A small encoder-decoder audio transcriber, trained from scratch.
Model: log mel input, encoder arch crnn, encoder norm batchnorm, encoder depths [1, 2, 2], encoder widths [128, 192, 288], decoder width 384, decoder norm layernorm, decoder activation relu.
Training: adamw at rate 0.0011, 3900 steps.
Data: 78125 training examples, 2.4 epochs.
Rows from block 3 of the text decoder, named by matrix and row number. Each number is 128 + 32 x the weight over its row's rms, rounded and kept within 0 to 255. All counts start at 0. Numbers have three digits each.
# k: attention key (decoder.blocks.3.attn.k.weight, 384x384), inputs 275-329
k.273:144137153085107142104094144095074133123185150159087126135116097170076171124115135064176068153168091091113107126103162065123056134174136138161111109089167152155129115
k.274:111166084121088074166141080172162159173174096073090179149157079118105140088102139127177175181146100098171084128084179171125131088181138110157089099151146127121140138
k.275:154138168136124157093125148119089101122150119121133125112099119109101161149171150135180092173191068110154111115086160144115131118155135136177123081077179165131161157
k.276:187130191122139096107122099139151073081171141170092087115131114141084180122137185078133105140151118161182096118087154084083081096177167123155129101072155176162149136
k.277:131171102171154121157130138175176121137087130082144149099108109154154069162131129163150164074078160103137142177109132176119136141118100148102179109110123140139140143
k.278:113102138148145072136088141103156067103157174179072153100145091151075180149086135072105146187184087092087133130161120157156102126162120102096087127157099188113104113
k.279:065129058154131130132174138174107160123111080087141151095150119130146092173076157161116105107072159094083197161119124140122171146131116097091159131157076147119083099
k.280:152132199099154144128135066085155134126165136143090085164141072170142123087171131104160120138115082160136093103087131117074088133109102094147121096097105169118118157
k.281:078123111174187116061124148132139120162135070086096166120082175104145125172127151089142110149135173191100156159162173188085170158077136108075146160184085097102110064
k.282:161112069120103185113095133118095110183160109144167156134149188151162151115147069109130186072123122137075166095099123180133165143102077145130194115098107111062101105
k.283:120061168096094105122085111116098143080105092167067106159097129109061144175138169091130063185153097122171159120097131136100056103099188128121053094159137131143106134
k.284:103175099174139181106139123136140195169083080110154175098111155125138106125121095166109174106105180143069158159133130141174143178087125172135174125182130083118132099
k.285:122137132173145124126118108115162105070165080140078076086160091175129131121081125076065173156079144151091100130141099132122065138129166182089126083114110084089144157
k.286:153059179152123083122109144149147127070175161154065109176108065142136147146109119103102112151124137122116063111133161126098084126122182150140087154073106104179139131
k.287:145098176099162131130148092108090080119112162167150114146109151157140176135125123101094139145129082150109090121122160121089113083176112131134065096122164164182106175
k.288:155115151129185188174091086133152151158086072078170092097128160142126122158089155094131115139075110153084181147107109094094120133131170188144181075146174133104158075
k.289:132128181139089136154099161127150115071139092153127126177089146167156178107122122068151120172188070096124143095102160117150092100178136128099126115158121135120106152
k.290:106133105103146110100174179164173139126135077129135158124087132080167084146114136188147159122069192138082192125182145179097135173127094147071200154185106098080115124
k.291:152066122084072162142117096069107138069147143162074104098181131113144143104107105071097069146083117166165166092092092086089099143084098139131124067093095122115140139
k.292:137151119124064146105151134090088076083107153110105086174134116162135122112181106149163082146155090123172063118092086123138107080143154128126113140088143132152142135
k.293:100147160098079121086148124115136114108112128136066127112113075170080159115115149074151154125108062127122123088088166111140131161096177150097060111108153170145125142
k.294:091150082131159177178134182084173111102089066129164176091130105074130097080164146162095157150090092167118188104149084187146096099141088094136180151132102167132107138
k.295:174098175080076071178086153090102079100126135106136161117090105126142101144165117102153074154158097095164112081128090113093087152099180135182089118131101165120099170
k.296:183127136091098093118070077147150059110122110167066147123130138145110171107134135124097111115153104115158101148099106103093116145182155101112131101081159158155111129
k.297:134064197139082093086158087075151063062164190172108125159164084137136149095134151109150086118159089106180101111072138133149133090122156130174109115096132190131101133
k.298:105152106098097129109165083158153137108110148139137093148096077123118148144156103111085099185175066140160069111094136089153120166105160063127109135067160145132113116
k.299:102153117126190127144117150158125139137102132118155165142099177092181113099129095140143150083100173153075171142141099156123131178118116174123143153153142078088150083
k.300:122110132121173117179087160168076111075120084125177156149157159160080168121166081135173115145183165137141155171080086116141082129080101096127150137155118093082162180
k.301:139129077142161106085180122131105172130105120086103123150145108103162140140089114115115192104076191095073186098110088184141122182118160151158116129129144133093154149
k.302:139103167120111155162158078079080090120186163123103096093166079169103167101179183105112082188118137154139097101078107146124128073110142076174103095100096163126145146
k.303:088172164134143175157162143115192107150158120164175083161121104073182158127164085153118181141087119156146161122112113134083155085098103166072124174106148163118144116
k.304:109100136137177190123152153173163191196102074093130158080125116145140103154136099115111149073111126142102109135136119107093111093097095112082119152095118087129140086
k.305:174105201104069082097145159084125092099117123123127161095125146175147188081142151128107151126187073120105107083130106081133055078130103147133117113069159095147168129
k.306:166113137114092140140122089106087083127152162183102142120164135144082181155123130102131076195188082128186081143117159137084103077187128150106086105081167104171103134
k.307:155151135141130094173107141133125063114126188110106159131107148133084163140181133080162154116113060093130103104123105074105147165180169137124077147089111121204136123
k.308:130113179147066114098148075109100085076191173158113150098174136162148169166173124113118146178184067151157061092114115076147077136094175100164141107082103188161172125
k.309:124168103143117131101179172121170139122126111064131115105091120118112131160117090146138140124105122117100173127154107146177174173123140152109195161124083142100106100
k.310:083093156172114146165188189124155136183144120077174132136151121174139124128169172104099106090114185165092189118111134174154090144069099113143181169125114163100146160
k.311:135174112131087084123150091112070106090183120113177074155070156070138133114124081160129109085074081097116095137122126105129117117089129127138155165151147087174116075
k.312:119127126093130181130152154115154138198121161146123163079089163169137094131134152119129148118079190172148156147160165137139105093139075112131180095124168164120110114
k.313:128064126110077146090100074142132089089159142181094099154104069154101160149112158127157135152123097106182123143100170120095055105174131104183072101086110154118121154
k.314:097107104080061117115150137117137095083130098164087102114096164180076186170167175096128068115168116083093089137072141077161082080108143075137099125078096159112152136
k.315:112122128099139108158095126147101094094128163178070113101099134155058129136163162120123138126185101135136131120114152075146122127132144122114116111095166131142168113
k.316:155105093087165102126122109178114117119087077146174131100136159162171078151137119144084135149181156147122100088091100130130173142113181092177179101165169139140089099
k.317:125110162072103089161090093116124109080173160157076134168110125145083144137134167058159085146178093143133123143099108066155109152147165102133097074103117138182154143
k.318:115131129145123105144110129146174119179149102134163145152126135136141120109091110123156161071089181159085170091148160115099145134150132184100196149147141079096111110
k.319:172129171149074065166106083119091077118174194174125154118130095163078180130124126060138137129150113108131117129102090131094106146115117131116111135150183111124173136
k.320:110102079180077122177108104121114150109114142182076138147079166157111156087100133124175121083086104096166140171152113084173124178134103109137082118116102106158080114
k.321:155127086150184101152163119117138136126142114140183137132116116153175120162087133177143192138138124135147108133105108174176189129123120105147162160184074126144140072
k.322:159087086139113168138097078124143155169102168138097177058125097137115098085093107110102160132152158190135105179156207122090173160174122118142116117169103112172096128
k.323:186073119155078160087093175086097171147124078196163137122102156080116117173155107123101176113123074120174090124071103158155147116178122182124157160166091132111124150
k.324:105162165078107136117136163141064148067163178089144162148112156125170098086157149169170071150087090114174139117103163151153086167146093068169088130068151182144106179
k.325:122121157087145130094137151166194199126122132109146132110164120137090151088144104149145192149152197173138134113089189158086175133161094100098120147137128143102082089
k.326:121129125173134130077134104129132150194082125087116118089157137100142129104129110169119165140128165164088181117113122167153180174101092157078133126134094149138070107
k.327:105181080185129180087180146132115190099140126075160169076147167138121091100151111159157164099128095116084144151158162145162149165126086142116174120129166096111072142
k.328:128068168174143110155138178094140067072142156148120111128166151116177125147170163108174120098115144086147091135088121127178072162122169130193069115112152146091125123
k.329:129095100149066122156157138171133100094092107116132092149141172149087149107093092186111162126127137165158104163136069145167173089150145103184133132161121116133101131
k.330:110105142087106109153108084117084137101153173131111102145161116136107164129117170086186105192144097110171123142109097097177066083148116118154069120090187116150156146
k.331:133144177156139071105129169122088064075148188132129105139175119152101122117182180155128143185104141078115077138148112105159154113086182101193103092125177097094178111
k.332:099130097133121130126109075149167105097121106185096137114135168134137089155154137086139069161101104174114159100088159066093069142092102075176068119124111127102177112
k.333:106134085166158144089180164148106123129078091123136103078115184110104134104076139142151193094158152116151135118177120112118124103080105194122195112123076120102089117
k.334:094177129156177167078134128122159162147094091127139184096139141092183125125113111158099158068071164154121188136185115173142143157085083177116168161133090098094123069
k.335:101065175166147108099107146094154143070174101120106142116134108176082111158136142149090122083152131124156102164159064078148147097184170096101139084092175144151127178
k.336:082172161114182093079167099123189141167088096137170112062095177067096147161103135099113186158162187142138162104153159170085102115164084105065164128140141121150110124
k.337:152085188088163106146162131069090097167123129127075143148113136152125141082138112121125093144110167103192124146076106115096106116154160079126139154142117150135142119
k.338:168160093098161119072152090085124127165069123095159093108125094071092157166087141111136124122121125156156113158091182094070120161089075097085106132097138123147106084
k.339:129123112156122109106174130104159145124124074082116118092128180155112071120110065141083165096134125124094179180119099170166171147124144123087118143121112145136145110
k.340:142157149093172130079090106076128123107112164196090144123115136133119097089098072115104149117085127172125163137077134131113100157164132128156163157139109110137155170
k.341:097088190131087072182159131093121075148127144166133102156142092181118123179167142101178073126090113148114160092073079111146142144149181132144149166147096176150184175
k.342:163078150118117067097148141087087145107176155157068073151103120121088178153142149078129098162129148116199129086079134093061132117185101153114142080079164118196086113
k.343:168079178083085146161109141140163103163111139174158169114141084168102101085125143152146080161159171125163148131149188138111106158188141091110114085172094104192148123
k.344:097150060177145164090147167100161194169089098109118111132088173084170128085092144162094127098105141160084140162115144189117145101104136190081182119177133136109099123
k.345:121111188123083070178118099086143095082141092171153088132177069168150147115108130122154137159184079109185076118093121147144106160146109144120121147136113169092121135
k.346:138097121181116120138158104121177146099102115152139145151145166131148150155091078139127132121137125091151123111112124137176118163130124187148128157185081109107074136
k.347:122119163099094090103090188104104167067178125097113109094116124132164122108101173179117132101158112153146111135157092143192151131166174162138120115088142082101142164
k.348:156082149092096111161092112136080060101178124098099131158133069161096188135163160129180123187117136148186115143122107100163120151106133071127137084117141187189190125
k.349:174125135104098072133118093154104125064183182105161121148163074098148132173109105093129160177105106080106109097111142128113073164107142079188156089153112113175182158
k.350:114162176076175162085129154115172119147155086208105177073126120125143140143106146084094165102122156152173104159078161092054153154149100168091159159168131085112085091
k.351:144117072119125141097172136123092187153144106088185123165103128151138125115149126167097134118161195103096107152131128137130116104089126166075101095185104088102134147
k.352:074099122110080185157160143142139104160148070058173124147078172095167147128132113193108153151086161137148122103163150109106123126145129085128111147151109143127161148
k.353:186125178144152135160154107077112130133089122076123156121136153087071117094171131115154126155086138154181084136072136134145166163101136140176140160084130110090133090
k.354:171096174087129064153127169147129148085148147138119107160136114107134155164171143158135114133124097114114149131153099120153121115158142084177099143097147111170169170
k.355:144080138132080102188087158117131063106149113157083098188102134165101181131175159102160111168151104078147103068105093120176120121131121062142125128113120134168113186
k.356:132116158148087183174109154090165095121094073149115137107170103175123153136145117111122158152163133082087169172082084146127168184089162183127128181145150103165111097
k.357:100132097184153179122151121101184186193111123097151117151119110101159119132127077135100176068128173108114165168151147114115170167123103188106193113157112102074102118
k.358:082165165116121143154161107087182171178096134150159157115074094117114068084171134110132184117140126113088134135156113096106133104133081195138141170180163067096069110
k.359:126078120125107168146113122118101128156165157138140102132174137072106079149100173105106140154115104169184102192155147092091088164159083188118130175098151093140157084
k.360:102149128127170134127139108115101133115159107175125109066168150103081100117186126116148137131116157193185085111077190094054134162106124166166078117088123144197117126
k.361:143076162143107135165124098090097069079184144156083074164111128148128134141165171106121122167190116125134086081077101118153078125179176119180082128102161172168145186
k.362:133108125095130119188106170136106077068123177109104118136132144178122166182179158112108122141102135132151121116102115113170086143109132099178140129132140151141168110
k.363:091139074140104171157170113135112107189077112118098116149142113088139135131097069147088104116104182087122128154152073118106188177079135154099147180181075166140101094
k.364:124158125183195130133124117097174162131068122122176111099144155139161102089111096140125109114074158134076140135153128153138200132156135137118118182171149102104129139
k.365:119099098158140148148164149202147167124088109046162176158096163151184090146117101193152127130134104136082112100118094171149151157127087129112114106168125112093138083
k.366:107115147148085098182163149157123137110126102097182112133090135131134158136114116201129089075111138111133162095158070105203144131107157093158125179161096105055147099
k.367:112109158124082104122145082134085143112138154151079139163181083186141184161137115082109090177190126127172100096075092099129126090123145135159118116106143133155156162
k.368:072110131176166186133119136144191134122134078082122154104092162104112108153087149123118180071098182138110106104118120149142156175150129191137104116108105113124155114
k.369:151179115159143151151111116119142173145081170174115148084115176158137067068103164145134157083141188113119141106129181171112129166174136163099159113148117158096062172
k.370:131166084134173165107140123113181145146070123113156156082108136126186126122113130129119192069060136174088179109148110114150192172119105178094188155184125113122121128
k.371:155162077185100124153136174137087137139162099052183104105136182149099081145158094155125149066157147157111157113102149162171155110092141176082185100088138096050138118
k.372:091112126170116155191113114106079093062185118117125163134168130162138178144092138094168090118177120115131121065157095075198135092159159094109139166086154159178188101
k.373:116188078170146158153142105127185156144141080095154158066150177151120098116117107164096189066104120186133147178171160179157119116100106192112165174162129080129144079
k.374:156115123085150072184169132123160085094149172088116086176133068184107133123151164078175111149151131129127062108092097078156137140143095121098077099104174187154187185
k.375:110122089149154179068095167153173151198074133099104125085146185122150094161092145203104147118102196181097156101165153188173147182115113187154162122122095133069132130
k.376:165114134157153115138139088088125140123133183101123123162103131121137180139128103130158122169179134130119065147131145105110111128182148105143074125155121164179094129
k.377:123098142117135142171101119111068131096164147172095075169117069163103172168105153094090102127109144115167095148135169102094123133179110070156102143102175179201136181